{"dataset": "short pieces for a synthesised band: melody, chords, bass and drums", "hop_length": 160, "arch": "quartznet", "norm": "batchnorm", "beta2": 0.95, "ema_decay": 0.995, "lr_schedule": "cosine", "final_lr_fraction": 0.1, "warmup_steps": 440}
Rows from block 9, named by matrix and row number. Rows with one number belong to one channel. Each number is 128 + 32 x the weight over its row's rms, rounded and kept within 0 to 255. All counts start at 0. Numbers have three digits each. After the name is the row's rms in percent of the matrix's.
# convs1: first pointwise conv (model.blocks.9.convs.1.weight, 208x208x1), inputs 0-207
# convs3: second pointwise conv (model.blocks.9.convs.3.weight, 208x208x1, transposed), outputs 0-207
convs1.146 104:170039177117124089124160140149132144197169142102149107135129135092152152148111135203129104129138127123126148150109084132077117137097065166176105116158138131166140088121140122139137135099130082133086185124115111119117170117133126151147136142132113143082083158048108154184120084120092092102107111149165134094169114095075183091117091146128118159159100147097122133200142119126137149040066111159180097099144181157156112081070150028157109113103113093152143136126223167098111102134075117136169085109190173157136160101091126146180115136181162111145131093110122091159134165148121190108097089126077179124103139118134130106110106136113
convs1.147 102:135125205109075126124115119077087129099155134109136140109114126100164112074067155087070130128041155125108147101084099132142110176143135112126125169165162156142117114153154155137132122149103147196117148189136085163131122104141129142124122154158075122148137068110176079126154140112108112149135154173098092139020068115132092110101127119100115113137064139069147148118171155118149121094145147143173147078111079107067069109123079108129063111203104116186132110174094134168093077077095175135140189082130191139142103112129183119115135137112155098105066055144112103100140055158133100135144111121141089163133107124125085126107135129154
convs1.148 101:133113170100143122145132162172083092169101128143125182135086195100126039136151096107124120141151111089122223096128119167123152161128082111118073096093124141181098110168115123155139145119131130175162165137138118085134151080147191130052127110177122160084121144144140143136138147173130088167081120083114148142133144111100140112111135138135124098122193110114187113106118114087118058075121112140129131093156140098154139148084128120157123137168149139152166124168210166174189106115199134136152126112128158127127172126068177027080103188110139123146117180081158133129120058212173130107069094118120119113105150130148101138112159163132
convs1.149 101:112096128095119132136143153182101101102149205146141176153069152082082143093090112201217090108108143161094071087183125114143161119132088134087111128147130096145133101146120136078170171104140118160108203161136155173061104134090134133145168095174135092134121173140118138131172142092120138141141141147125172082182140139100139178133081148139145138148118137130191160144135115117153099164115105155138122128153130138116147149152137110095093091131128115135146128130165037122148111105160115135149098016145155160111183139149145140206184153174112200110115149095141194098172127113153178161162125192059138071123155098132144137149136103107
convs1.150 100:121082169112113125182134153131120112168144095077162089193164104130142114163171093127121139099093164149110137187164169151066073158152145121093146109076135173105135162176170133102117097120153061037153125159148073172125100123096108100136171138116109148091063151146124205097106102091136110127131082133077111141094118077126104088117117152116080095109109127104207094137150148150106134086185106109154125090120151141161126142110113104151130099117142083124130197141164194185124105148160155153144111159129140154127125110113053076109073160088108086166076108108134114103089097181178118159111152105115122059094155096110182160153125089157
convs1.151 098:093122112136127137160138102189133112141122138108112148125111136140102118148129159029122158149180128136116148110146169136153080202148145129133134125138069141201083150090103130115110159152108136126180182146142146124141113096105175165131176073108093112097098124145075099125090137126154107161126072143057120124158116171147073159189121104122076146119108088112213110121171130099131065094178142076114150081144171086173136149117129160068115142090206111149131126147115186126102091129088155188125137125127157181150092072135129101075124145099142139137142194122153121077090106137121114192132072141110126140095164145092145040119196103108
convs1.152 098:122169095226130098140084153148152195137149111142086059134153195169121147069138097122111119093176129079136084086145078155146122162133148149133155076115134146100094161104122123052140108061172079164171116096105177078142147137123177125136121122111147138133103126117135141105129160148197112143064174125081152098159112147122094142108155145142120149068184143155113114145141143147172102129107144149144133131071155130191125126116148117076118160147143132155108126110116120104158140102133073095136147162106092019162131086126148094157210162170124141120161135127135079162166144148126147062187198118128144152095096084074111137159087103153
convs1.153 101:114117110158104150187101164152117145089108188169078098091128054125102138161093151124141148149146125071204148084129130140149193182078187124140160161134100133115108123097112088201220174092107171116110127085152118173119094121126068118163184133158183126127162151106133120133147155129163124204168118131063133145139106162199107154090132122139114143169144143117159119171098174142116175174120129114109142111136111122130115132121158086135140099124088132134124164200081155156156131114110140100181099164176121121066130152123132196162121150118142141159118111076163134147160120117081074144159198156208092113170127139121141146128153060141
convs1.154 100:093122122091131102117174140125152099159069109113130098120182121144152111131162112155149184119145148172130139131173092095121148112109102134080122131160177132110073201141115146137142151194125069109133137169159091086178128117147139112113180191156172169160181140108140139175115128090104131143056160118149118086140195117156151135133110122115108221095135175117085110144043154132106066117159088204113071079124105137079146065168118157170163129150160115121125137144107094084160165142133130142100186137209148094137122060216139135101103150118057119137125142113110133092112161131143157096128129152146091095102148093128097181135164136126
convs1.155 096:112122143141167161111139137127130085114127130112160105163177140172120140169131141139077123135083144085121160161117079177142130115111175046032142105111122117122151159110180088081140130135110136204074124192090078110101102064141117134106142133186158137077118062126076143153119129209108076086108111169157130122105196208117139113128147162083152118150129124165142172072132182121146120137158091192127181129182118105127109157184168093127157124147128168152081129138113126106152168161106147176069109142118159172148119084084130108146172123127171115129163083117130124121114127135097122123154065173194105175119162108169082111101150104128
convs1.156 098:089136100169171149120201138103118112102125149094132044136185141149111147083157159178123134094136103063153145169109123169142105103128167121084095137140180182105095134093129056058127183140128127164101137140164161138119123095103145099152176128100118172103068105132079079120153163126075088100103155127129103122109122188126139084087154194110121165109157108163134179104154086128126118127155096212140166167117154149114124110113145053143189175148116137087129131120116132165141165193095139182087104225148119153094117111121131117134126109129105083107120173177155099111157138158081149129155081128121087121128061110164112122065116097161
convs1.157 102:133069159162104110104123118130122183088082140118136115145095129183118164146161092121158126104137127134193128185067089096166208089161157121084134118136130106115153098143145144084142116080077145135153090167102062150151105100154133086093098137138060103094151088121164126086138141164124115106151094092051127114108134145109111139132099130125041077141122097200130108099156111059167124105138116141144163162071127079113146130133183135087075129177095132143103099149124143126103161173176141123177136157090117163134176142102093146165112161134099125191103054156162201127135080111150114155174137162146084104131093119074099079071082126110
convs1.158 100:121172115106124110166136110098089154162089122169129084142195151124131090086190109059133139111113118113172143073111138101144169084129136160111145109147120173151138125128169135109147146153175171020170139074102148095092133145075117120090121116086109168102109120187157176119139122153118134126166134171135094125161133154072079137178107125126121092121159167133089139110098134153102145133178183149105112100095097084095098143163156194079103132120167186140106138123089042091105172125173112114137152143176133075136107138156132151084127111072123179085150080149151100085067093090154097176085098129161068164123166142090146094092131185101
convs1.160 099:131088132127122142098130121169119159163111110094083112122067110162148143117177169131105132140127137082172167152147147124109167141117106132091120166146172151173132127109143120190103124165185144103154134059152124056129219067130116121157093140145109137089137101129140166132133119140095100108135119098142088158132178131156171156106126152090099075169117125105047169184120114153082126098089147149160091101123178077112146109170080121152071126151111156141098140192101116149153080111093121112134134066121135113116140165093110124146094111041151147078150147121081093121119059065124123141124072116113202087039147127079171202113176132120
convs1.162 101:119125158142125159127197136145112121130078096102108100156118146130129118123154136156108111138172157108057136164086091159135077171114120114162119156137185157158114137135153079163099159156155149106090070140139119110165172079094145142182164159101113095130132196149076038111113137142097145161075205086120074128133139113161130106096127124159157107182106130067100122115135177124136102132153119106144112139117141087095149075201096100169148137129080080125100152155141124099151112113057146095116121008138167183109147141180134148085152177088141177113117140087183134137165082160108160101118129126094154146128074180161132060089127144141
convs1.163 101:115127127165145117145195164123112167180139163151151101205111100155115164133098103158178141162054136066094176135122122109144094117108118064036133112049125126139112082126145134095138085136103092108117128110145099155140078153140092102141120149087137141135199180142103098096098128127115144136131082098134112106151079096132128109104112092108116161205123169156139103142124125138116102139140149131177113124131118138136170061161124151150085124105131151108183140106142168124121144137124102119135093135149163128167125130220137153144213100080125189154079121143131186198119074159154123117144147167079123230145129111127163080117103065058
convs1.164 097:113161124096076122104112177121100052127132074151116117073092136138148131149156071132166178136062125079119083131140170098121086105141165082122156169144142134145107138109065115131143117086137139094165080163133140167076092138073102118227234123127139100110173134164164122173193184148148108114181106108101143130106146112104124073100122176113149168134109213156127133115125160131112119136088086131159088192157080097120108114183148122135184134153126151109157134147101142123136119129114159129130172095118170141054108161101129169119123075149157102168121161126119133116080143154111115194107142151116130085140133105089161122128229147121
convs1.166 103:132129156175185102178139116149099158128090144099120089092115151145051118155158087106091110057130180087147171113139149103153131195133140189122186171121086162110147105179164144102080076107081183144127134134090089123149093159097087128162153102116155106120150095159061124121200145096172135106179164141152109068108128158120139145170123102074127101109133222157127178143145156118105134147116096108077140156135106099138156122138084121116164140076093105126135139116179117092122209127084066116135096131124113131136070083181116150152164098097103131135075162089104100179165123096117184158163136111068151114129128151086136139121187133093
convs1.167 098:118076116184076176124169157092101167158127110117171094127142097137129105151160087082153157129101101137098095136125126126116177150099120177166066071101129099108108114078112114120105129162141098071027056167120089169112116126136087141143097177170074102167121105128168117037127120141127138141161149118131131144156121083097092082061134106159124111120140091118127102115108158159095116082138106125173113137111151125094211138199223101159137094145134141079117135142161160121073100116155140165139107113150154142120117121160143155149100148161062177138099122107171122119054101113119118180080194128100168178135138139166185146114114137102
convs1.168 102:165126151159135098157165163070097087112111159163133135114167126113152101138133129170119078144079135164104197140084070159077146156174120098212096064091113150064198149195152148062088132058125093151132118137098105165135103103081107081097091093143160140059108153143106140122207113142174145097128132119140158132099149119117128073143189150173147128124131146051138090116091125076137127119106090093114212129128147082121104075103128117106148114116104085141191076122118143109124089162107133095144130124105119161163141099130130100093124134130166112139106140097112173090113132149144118144057134159081078086077089092161131124077142118109
convs1.169 102:159158145119178118122081154069159103148119152125101110177102155119108192185134142129068068149123154114158140127132140174078150114144163137128196122042093137096117127120099075142118105140160152183155153116131137149120081125101194159083090094097234109133133128144133177114145176136148104086104108115136142143186115102124125121156178150138128155152158074121169174139152109183150079101153153178080109076102149081129082102131122141194157120113128199184164146126119154113145123130105114149125128121091079113097109108152077130120148170095187073140114117153169187179082116111066191079121140094118139131136144120112110157110078165178
convs1.170 104:095157113094108113085141136142114064164122104145142119103155142161146138146099140118147108139078135076076152101104138102111083094161138165128083141159071180171125162076179014192122151140143091100097101155091138101114106090127164090116161170142099128059095099148111121106125173156136054112162125182076141154096116028153177084117132117131174106156116148097168104194116098076072107096124150112135122131185148107155105097103142131096113166115096120141080213106050176152122128115093131129145133126135118151134134128111138146084151135121182121165125154189114119066103137167135148083105141155106079128098179149142095125117157155150
convs1.171 105:121119146158126139104200148057173098120139128118135106126107088157158141160082101167167165146137143039110101138068145129157159169129111132125140079097163085123111159091150161143098160139147120102068136152120112130118155113150145096132137094136156138169061152138076125118113058137122120150103175169108141068141027101151146158104123115122158104176104132078117102202147069143000136141129170162122109164101157125119159093175118102125112163147128078131103162102126124103127117106109109178102147107150141129132164179056138134119159162130094094127063123091183144127111130143157184164105154085117084157108115145174107116216148139154
convs1.172 104:087128165201146091114146163161138120067126180168110106106179136112152163126125076100162146110132150154143135134105191097135203186184136182155151175160147169121124135167115109190103129125144099081101127127120095121131123127132154110084113170142147174136096135148138121141133166138148100055180099098097141152131101085132076101166132078071147082170083131175108113075120092138129159123114135085120135095164066147156099087172147119140176110159129088140199140166119136113071220129155183123164181119108177176173137111094115153100172159126100157176094121088121146103140101158120164107147164169136090112071108143112135154057124160090
convs1.173 098:121147099164177117130104136152084166087142167127148154102132131185081169154165195112102148124144220120130115085159144149088121119095176151126197117090123122180088113123114132146131131162056139143175148182101090111089131126121158127097132119170118154127100096134082110138154109119126119125076123008102171106179086082168151133114140080096148177180115217143115190125087151162140154145102127161096127156096143140148149142138134114078155149117102097188127205128142079126114147129133105157188138154121141153079142122131184145157160127075197121134119095105160132176089103111072134120112171139134092123196146135148150091111065112141
convs1.174 102:155127164121101136153156198154163119151040177147152202149112120150191125103138119127135122180102115118079137148107188140120130130196152127174115103090092104094183125093142142120126145106145098128127097134117109170109133099116116124128140122102109145092164112173109224146183149097118089116156091135136164136128143097125150104134176117109120171061098120130145093210077114162124106095117130091121134170094173093186094146143176116159153114122079141060106140150080169120142129082142107119122135122126197135107139156085125128185084126214163088132105142107121049131132128126069100175108187142049085132142050165102108123134131130150
convs1.175 101:077082147138103137098143147109170081135151174163141110130142071105153139129194152093180178134214151075137182112140128169095139083134121146133173071132137074144081150139138124127173105141188105165156151128154091153134183131110153159100123132138132144155146147103121155149146161133182091114160059103122068129176157128134053092156202112134139132108159124106140095162164114190086092099150128121114131088121123176121167084160089129171157124131152103155159131121158116108087134114099157142102142087155091077116149136177147168115119174092221169119129154135071125114123171035140112158106110169080114134092182153169101137191162106125
convs1.176 099:170160131147137131098107122127102156075164140135122161112148123222136164126055159138113145115104129131142172080094104121138114127115146130205103134123140071168171119147127125130108088163043142154112110098129135103150130039111152036135075107116110111123143153124089114105072190157132114170102078123117110160154123141167117112138157076136123198198116088075080090100120144093177113138137149107108141145147139146149097144079106128081153161104114094173130117116133152064147144155143148151158143098054118144069134031149166134094088143108118124138175135147143174061150166163203138127133131139117107105103103140087093079091094081127
convs1.177 103:107157162184094128172110124142199121121119135092144144152151020119161115133079115143109087120115111129151139168122168107155165135186106125161058130128155135105101141111111077161148090142155076146108062126134108138135117175096140197168134134156133101105169097160097078084039130164109104101124096122128174170136120120084112098179097128161114126109099109156177139090141160135081147162068150087162158139158119076082095129111142122228144084152122108118177161143110126144093146090165155067144157160165091158133185159136133159065124119105083152082080140163074086067111101123165106120136141128104167164096087157123101137117125103092
convs1.178 104:153146081087164139116126142065160157101124127131192143153121120061197122145104130140149126127146150194156126158145115084187121177149140050091125153119158134143168141133078078130126099130133068167087123151150119144131083138130182076113123034167146117118093103161084112140169140140036166140133062146123141148087168137146148107114142140163178125129153101101147128126144169130163151186103079124187104158082142140150095071137099089102135153148094071112103132120158110130180202193154079068126075148139164194164131123139125086118111157074091111108154120140163169156139106140120122118152169142165179115099094153137136139108179141164
convs1.179 096:105136144166111170146165122063119116168124127144136104160173128116054095114159116085147089112116161153130150142127108156122094110153126170053125126114104168139148080163159096097137150104147099083092134142118098167105070116118126105127149114116142173141145113160114144137177095062107141133125086077135130065103103145119159134153091075057091125058140166163111083137168132138086116097165076184097147093165142135092186109140112163087068180141148116164145116112136137044122101112169081117149141195140158196080140114067166125120087160140122146113080152169136085150140132109152103093124064136177070155107207083120098124171164165104
convs1.180 102:130089131119111142087118107114130153145152115070211047110152153188141113118127139153122147109143156202113114186099089140085146138098107189119164180139165151134129190168110120102105074171112085142119125192135196085122106093152127115127090146154163125126138157105106106146152177128092146142097095157149104068032130134118077137123119146193047131151075100180196084087120144192142111129149146140095140114161144112095148096135180099106117171135142105190118184105141124161122096135139121143178118168108163125153121069130155107147111098170122104094118161185134075119138161102146127151137069178128121186127120119137086148121159146193
convs1.181 094:086108110124124106132109142091161130130162123104163091085121129108131072134111175124125136099131104199080128167110151097146113124126189168141135103163121166142152198085164141156124154124057117147093120111129109126162108091154159150140129145117138108115047154128117114184177192149136051182148137190141117124086144153143143126119116166071159151103151115081090136142126092064084100180127136084094178151099053109157151118019114107092152094171188074154115109101221182124114097148146095148127099145111092077162117130140166166151082093134126114124134153164148110089156144087126161147121112125126086155180137135111093120151183136185
convs3.146 095:111127137094140078137136199179138076130135131101196061188067092181135069100110165142142158175125134146091161075105109126138098141081132102107154162103130132104107118107150114143095111148119106182098092160121155126137119060107154111083148142144144114130119032068140116140082167119112076111088120064108099100144095119151116090108077116132119105121126177100144102156111155148081077129150101047161155172109107092145118144143213150174180165174100078130133058095117098179139108178142158118128118108182092089065129114126112117110117113089110169134147115147072165141104129072196136151129108110137150149151086087092102128132131144095
convs3.147 098:187137114123174150155167118071110161175187188108170151165129055135147109152109086137124129142166128127141161156120142160089130073132118173145122134092172080138140143146099147091165077108156160133122174066127153154114144122145128156150143159106113136106158136097144124130117060098150035132139151132124141123161081220132152183174189107215166140138159080135099148139150139133136128056110117176126179151144134154143138121152144130111123143164125180174102118036107126147170143118109124141118168071120166133126154153183094068151157143161108122093128187139132145119149166095170045106165158158151087124075155147121151191100145101121
convs3.148 102:108061101125188122126078065150121152114103135083172136173154107096162163169105132102087130098149113096164141105104119116092120091138178163127182102129135103155126115126129136153107095131177162113113107138148141151081118088152156189079140108182150103124133091096163100101106111107123119173109159083182120107098169076107087125109064145136117136130096166094131190133201065150128115106057125137160113131133119143122123109108106117041139188150159068167115097087153118120119142087135092129097087181162182131117160196138167150037127123156102103172165107078117128115144062154147178153064127139157152124135126104063133110158186081127
convs3.149 090:096164162159116129161142158138147118179088148155121191137079238149142055146129119124127129196097123111147064094179155070104109120138107058169106141155180130110116145082141133145120166112116160095104206157111141074134147113153151085096157127112133077131151176085129088114130103057137086074096086085109092118201142132144083119132155208119149132146153097073133152112115104061106145141130123117150103137118138127007135080158150145106152141162099160115144137177111132123135165089148125140167156111112147156100165129104164145141065129138120128090069130086116114107164154139143134108103141118084128093117070138116136110141182109084
convs3.150 099:152142121082136111130115089123066102178114094054203104103162088121111104136120177157147097196117081168093181113160153107160118154126093154143151151107098108140080129162107144123141144098115091130110139102143163103146112121073156140113159150079135145130127093185153145175145128107138142123130121084091182162189135085138155102130090151137096099131080137110132105089120077132076129099130085152132120108102138119134049085003106067097105117140168108119116181068134107025133142154156119199079111176128102117131111134154116117126116193145156118121147154075132120115160147050108132119132130174173124162196138141164171151154144113122
convs3.151 105:180143063109121132119129168041176148091126108133121152081084101054157149168146146120107146065121147109120119099134123194095133163125169105102138107111143093113187113178138156109146101124135094102109131143153079147111121122152101132124159066126095095081132068146070081130174120113172102181119110075117136109168107081100099094112081151085137095148112134075156142092175115149166131125045098105180149145107098115149122161009166118127180196126143140153153111118128139148092160097097143163114067082174094164125114096106119165133120117149119113115120101170128141086140151178107142144098154165131141113146100140140058146070055105110
convs3.152 101:112096107150117133135130104126061095134121165132138097161131163117099056108134111162137157131112056106108023112095153125125136160142155115112140113126088156162127174074134110138171007154175123152098095135172091107145115113065113085142069136122115077176154137088095138177107171117114172165145100120144164092137157149140116079072072160172129108192054154080166142095109091177163119131087107139133095145150138109129132135074141104153136140082120112126119123108073084173153171102134047143154103154114068161109092093098114163124115150121087132117106122101176133112115109123163118023090131115133092101148111141142114102107158136112
convs3.153 097:134141077146120159092119182074136075145080125148133177182151162165171119085142132113109135093122148111114157151160073099100125119082163141119151140133112180145097090107152128155155155123128119111165105116083159147129110156099151142080141143170094148127081162157073146180134146059096143133118120147085127139082158121074156089154156157117136122088128198112194173197130117155072161102117138151136128174143144122116117107120126149088090153198141148142136137178121103130082134156077161218143148124087072104111108064104116111096110102176118154152090164160108106216135087066120141150145136151134102064107196092179091172106091070112
convs3.154 096:097138131156154109126121103180093116086145142150160100201053103090104116170121087126169132135122081080119118118143132164104098128096161123127125110124116110169101108162110099092108078124131141095165120113115100127155138054110149094149181116164131187114123134122059162109144153136119098166111131080056100139063125183072119091110079136165115153146039148168092177146174099064061103142162108045114126188149118157104143180133111037095111152147090140135122084114148134047140115111129125150098125106122154143114156099102175170147160146133127179101124093100170102133109122123131096081097108179050142139141119132124138128076186107126
convs3.155 105:153096150103181140066145072121140050114172137133170109075100171193106094101122146126148148096149096141088131083147125101167101095113141182159116076121124161120123083123036109108084104118127120114085076027102109152126097152194130141133114125025139069150169082153143112143064131130148178100154118093125150102135126154142110113101141100093126136128176119089173114077114133145123165099073113142076131093168107118116122177081086177126146115128172121158137150094056139113114083154135118098101181155140052138128084115130106083099126147075151139147135123174113141118088109129167193111191120107160108127141143162095154137122124109146
convs3.156 087:141070126196084093090110131107106118073094127097158098071109129120139109141151106152167126135156152089114125128145074076056125128098099130154138122095139134116126054084122094104117105143210142153127078101143105165134124146086130182126187099115106127027121138126106124125087104096092118114097095127120125113113140077155071090107106141113089145097134121128118051144104191086155139074047128119085130120142082133128055094160124106103071112151109139144134128086143062115138104126095132093060152112139102139075082133142120170054173151114138141106147161113121149106084094130168127099148064143156075146147161144077163064164147087131
convs3.157 100:069147177151154166121068167148096196138101110171160138178167147088152122137179158123127139122093154105151110160133147151079135146119165133109104109150137134110095103135158143124117135216102119118110093196142145112158113179047140107127144114231100196107100187145117121114153151174193132134104152119122155192164150181161165147109092073160170100131119144207117118103184144150118105106154144104144065151105165147103108134116155128118125158160201119137170133140115071170174170171101157099163057109140149147121141106110111159214136137130121116115109148143142123136138167142055181149122115137163155088117161163091080156123131128123
convs3.158 101:155141183126162078124117213177186126188235149151099136181101106148141094165146144133144107137161148134121073193135119176093118189118139131088112160151145116125109127136163114075131134187146110126125144131131163112153112120166137098124155126162143088128134148119188124071205146140108170116137100133156121141178113140087121126128177134139087106165171112155208097094104162103164193173148164119089148148172141102093100143146085172162122107107150146109134130128104161123086164146120150077161130131163122120130138124155110128143117043044124122142130116071110111143155226189106156138180143085071140103149065128129133102107104149148
convs3.160 109:201145104099102087066127110092086174131096106139155184120135159136160072125124124122121107160118119111116160126070102181147137102124159111116133203108111131175134111114157185126149108141076139088157155105093064120145083149116089186085135072053188113122075094082120143084110089131132131160132084130120089127157117171063122100138125133155115133120202175118116113109111098140111130121167142166104134115150095177201144116147051129139146115124155150125139108109038144179097126117141164049141120110151095123161061155123100111087150087112109086081189123202137101138164170097122145173155107105107108127092110074142100117156176121116
convs3.162 097:106052173169164103154162156103124104142120088096160095133172083115128110156090157081112131099137146167082196096183127122144159150101146150151158158125121118153115158168125159124148105136114097102138113110133073110164133086142186138102105149074142129142155159113126146113080115134179180131110209153135118106131107129183111112073154129127107111085082091116167090175123214131191105189194121179124114140121136122111157143116218083201107124144115099093097082138185176158071166126114145148137163136136114094151093145096128163175146127178057089125130160117091127165098137163108193136124143137127102142141098126099115059149067119074
convs3.163 095:116136125133148117109162099110123127160119131087162161117147144179123133139092138131126118151129122041097129078130092162175156193149135137098190164113079089140104175122127131114172059144158100093128157055196143134129085133178136133105129145125165041115085120119111125100147159117118147131168170113128151141146094106092138138106157130081104117149169150136142118086000095135131101110171166189082101129126146101159147148137128141136128120171136178162110171101125132124132149137181146160100156176156116130124080100098126116098117119136132194117116178118124116102051139084162143187098096092079180080135144098067057116147164068138
convs3.164 096:116144153155124134126182113100130094127157175120100107149083082096146149106153038121173206069124134129201131130147083133080122159156169141155105152064142127107038138100141169132121109107127104082125154090164150141123110093118086154215178162109120108103142128121121106131083131134094142156122141095135103076127167131094119151106156177134100091143154129194152091115078137131142129057142124170111183148117111114121162126108159157115132148142153099111138106179164164075086113046104132121074103151071106136060148144144182083145134110149082178083107133104112076094100154147162117094084082139144102063126117136157186079139110157168
convs3.166 106:116120143151066118134102188149095156132167091162177127189141167091115134102107192152118089207119127140172120085048110143093135116157111123116103123149130201127137123142137148131144115121110155133098184133109128087136146077055173075143155172089133101178122079089104130149131154084145157118104113164135166149194106083114164126152170122067141127147123127162099100119129114152111091208155151157117126099147183073133136133092150130170148124146171129109146147171093139135167091136116148074219130151125190110077154122107148074200085140170103146049100071075141146156121108155140110145173161126087149127103111077164119113160110150099
convs3.167 094:148197125107147086167148173168181152141089128121142142100129129140142154049153139124149129120127164114167112086093117169130152196155079050153094142098104135124132107115079100081101149081152087138145192156144181134088080139127104164147071124119223134123177139121157189102192147144174068104147181147127102133147093098044140126148148112123163156167131163160124174098103159136117153085167151145081151095139177107178119105094102142096104130150061144125126165138125126134118141104131155150117124114154150118160104128194195085119104122147174131095093086071158116147169144108171151083131108141071165108116085118090104089112133085182
convs3.168 107:158100075123129169099174175148095146095158183162123166124123124070124074093085140150090140061051148072118177146137090150124091113112161114112148158060126144149149133116136107169160148078155155118172150161134120145111119128143072151148194146159091176095183137166114178112124078143152101175182114102135137166124090122137147127087245130103176126186145133107121127124177094142119090152138106112133156103146135155143168134119046119125123132114130084166091119170106106129119211093118146101142098134125113156179138130144174175134165153159179134032078055095185131124151165148128116130137112100141142148117125136096143123137187123126
convs3.169 101:123144138170125173210078117153094107160141145139184115130141182100158118133148132072174165201104152159106124084134098082129153163116153143085160111100134157089202116155134124100108122140154091156115158134145143120106133169151176139104096164155177114129138133131133078173097177118126151067081119142096133116099166172090091113116150108108142204120157124099149138115089160142120118160159141128114110183131128170038158099080182169151133110142106028133148141081167161153140132118126160158101152176139182130148093156176134102114091108159095148099134113117139134152096158130174129142151172172130179171175198091135133073153112228153
convs3.170 099:129167124132115097124134139179119137127151128126162102054149119100117126111156161113166153135161095154117137161057136139151091185124085139107127186170119129098109096119136140102148165101133093133095181127139069128097103141128101119203078170056134215145195173142142155115062139084125095138190159113161163147078107122126176139128149125105111110151115124124099097153125153118080148122128064170190178143114147156212144123116093114154144127088112107118202161148121136077137063143099126207146185119111123153103148090143100137151124175200162158111114106116188094108090122137122101147172122192167116200105181135158118156165092129116
convs3.171 102:143101122143151121149094075141089158160087113080070101095068158164121132156162090083131080121130185056142145108145130119054159145183081105108164158167161140123138098128172103171074088048147150155147106128112119127111142137109104092154178066135110156130126177150070153155130123046152098145128112138098152075124102152028117142171096120169122152156099112104177184133165073136150117109110108165093127105118061132104069097129154073129109105137154078144079109103133081134143151132136112146114093126133165114122142128165152080070166114115077079100122131090154145079131146131116117135060119117063164157156081122146120124101144107184
convs3.172 108:106101198113074129154171144135105133162134131157153135150072101145095129135048163065188120117100126162110110173116169114093089125079101117076110121119110113162119137153113153061135165148105099141165125108086102121146143140116181086117153072162176116093174103110164116171146163149102125121089090186102100192183102145119128128097145157113100129089104101089132116073096104179067194169107143145145132147130091095138093102157164129197085077157159139134084141123113139164173048113165114112138159145143131121116170089151064141144107142091114096164102176117111115101092157134101123094157131112056143124140085108224116096093176103168
convs3.173 102:144112086127136111110134127188125124112136183179150109072110133100086120111192144131131159145128072118108134070086111121121091148055129178155194108138107160089156175125108111106102178112101131140113149138147099153097077145086106060075099148135102141149167183096149128123130112105121187095111109122141115149081129139121110171071105165110162130124088104069091214169135153079153064170119178134142176140082130080080186185122131121117090093138081112116133073124151168118107093113095168133110142091101078140139169130064174111123109110114101168111139112092155136134106098148128154068100108151104058133129146135035172073087124135106
convs3.174 092:069142117136149125112071113078121147143132065132086141136103152164149115140093091148095139143155123161142105176092154163122130138085127190094129136118200144094117095143141060145094119119074160087106048146106166078150106136175125117178078121052181100223143147141200157110130070131149103124169104095123108095123123185123107134139131164122113092131124122087143115113097149100222163140177112135107111149106145128094162134156126186141144124080152092057095100081099167105129167136100168135135136110147121175150105125106112120159144130113167145185092097123111145109143168143113109141159226100206154096144104151144122171124086149081
convs3.175 112:205111107120137133135119161152131148122093188070080079081119166148172126153164151117126134086110126113176111024162112077093124124126143104122111160170143126092137170143162130120173192147131121138168197077168146138111105119153139091127135082159113090141155143117170118132111169138152140121129102163073107151152140093149054146089128126089098133134104155142119145166130148129155142157141149114159141124136120076141107062185206116124082089148100123117091123169138158181161135131111145194090119126089094110160046134103117174126139085120073163125146197123139127169154112137155150166172183098071174122119029095145088114137100080162
convs3.176 093:113131159116148080143072138125125103202119100124139099134192152162136152166184152142134129185125135163124117084105150155102085134080152070115083121131115175120114078139114111189090122085137193158068086101052131135131072169185110144129147110060195092191125090143090103080145151169157129077102106160144111147125137196065101099106084128072127183110116122141109127103088116152110150134103125115101178154170173124135133090091145146152105153110148163132123132110118173183135100055115150140157159071113124184102143165099109112102099158100127135105131173050079156125107087137119132148111148137104183135099078098098144100130062105155
convs3.177 091:115164104152118131180084143156141079126149143105179166147129105137110103135158153154127133111109072101144154167153100159121110128131205164132147067152118195069144095112147148133123165131145152120103086105148101147158125154163069118064112155131133138131153126121134125147130225102061194100092073173142134110118085096113096127129196213124147142188147148028110096104116165105186141133098121143094102132157123106129133140097099112087148146129063129030131084154123155166121109117087105136183159135094129194109131091108116122140100139068031123167158129151162145124140138099115165125161145157130120178061092098108130138147118138129
convs3.178 106:109136122137120084168080090155100148120118149087157085161134136122139169106159101114150163152091116126122117125130093120108139128122158102104146145099093074077101081089081107113097103202095092116091095078116141130182149154126154148164174161082175111164077127094133165126083076150109156135115032149132147103146098140146110155147188158165123121157167132185159130147180115159104060122095193112062109144098049108103072150178150136155139107105164143137157107144089099156130095172141110111113110178130183157141106081142158128149091151068116098105062137105038093125110127103059092137127077132147144091160130136160186152176135109096
convs3.179 100:132132144168093113182093121135129161117178088146114177088158191150157192152132095166113096080081121091098138135072140123136124172118096145111089130104126122156081089187139118147199124135151139129139147178133106066106144124101146171139127159107151149114131114192084135127063095140187127132162168113175084145192099180067157128149120109186101171113127125194099130160163109122108167100082086148148110120102145153140092160085175166098154119112199172147196138100154165067107091149126176173121159115136131119134121209128157176103116119176162146149164095126184114152106065177112161102128156112136120131098140134055105125132173104140
convs3.180 109:096178095114127125152143142097152111136097110132147176127100029108077173239101128050073140109195198096103143131146167140157170085164152080108122124125188137134153161153152142134105135112071098102106115087159130098141150136103205139146124130182184094072129092062147144141146129151091083127082147150149127117137129126158185121164099094120121124069114099134110095089101084131121158128172174107147113191116155169128121131137152142144175175119151116099136087118161116170157189135129132093192135090097145142091192094159173114139139138144103092123124139079090107153112110097139117154073163077094151098115142093110118123139109156186
convs3.181 094:109048107153056041115084103084123125121090081090174115135117175078106091128158153158160155108177104113104090138122058077087127122131110114098107110157150163110126067103101137105122100071130183164134101156111105113094125105060049124121127144118108141149148110140133106127109138089113176108125151136116130073114125102137069126077064087184072177090125110106114137136160110148160135126082134130124088128143096135167169154125154101115119138130134055185101139103047105107121112116122086120091034111148110108123106122099090144111145117145081128123146129125114155110107086154100188094080128148094116189097111126098202110092134055156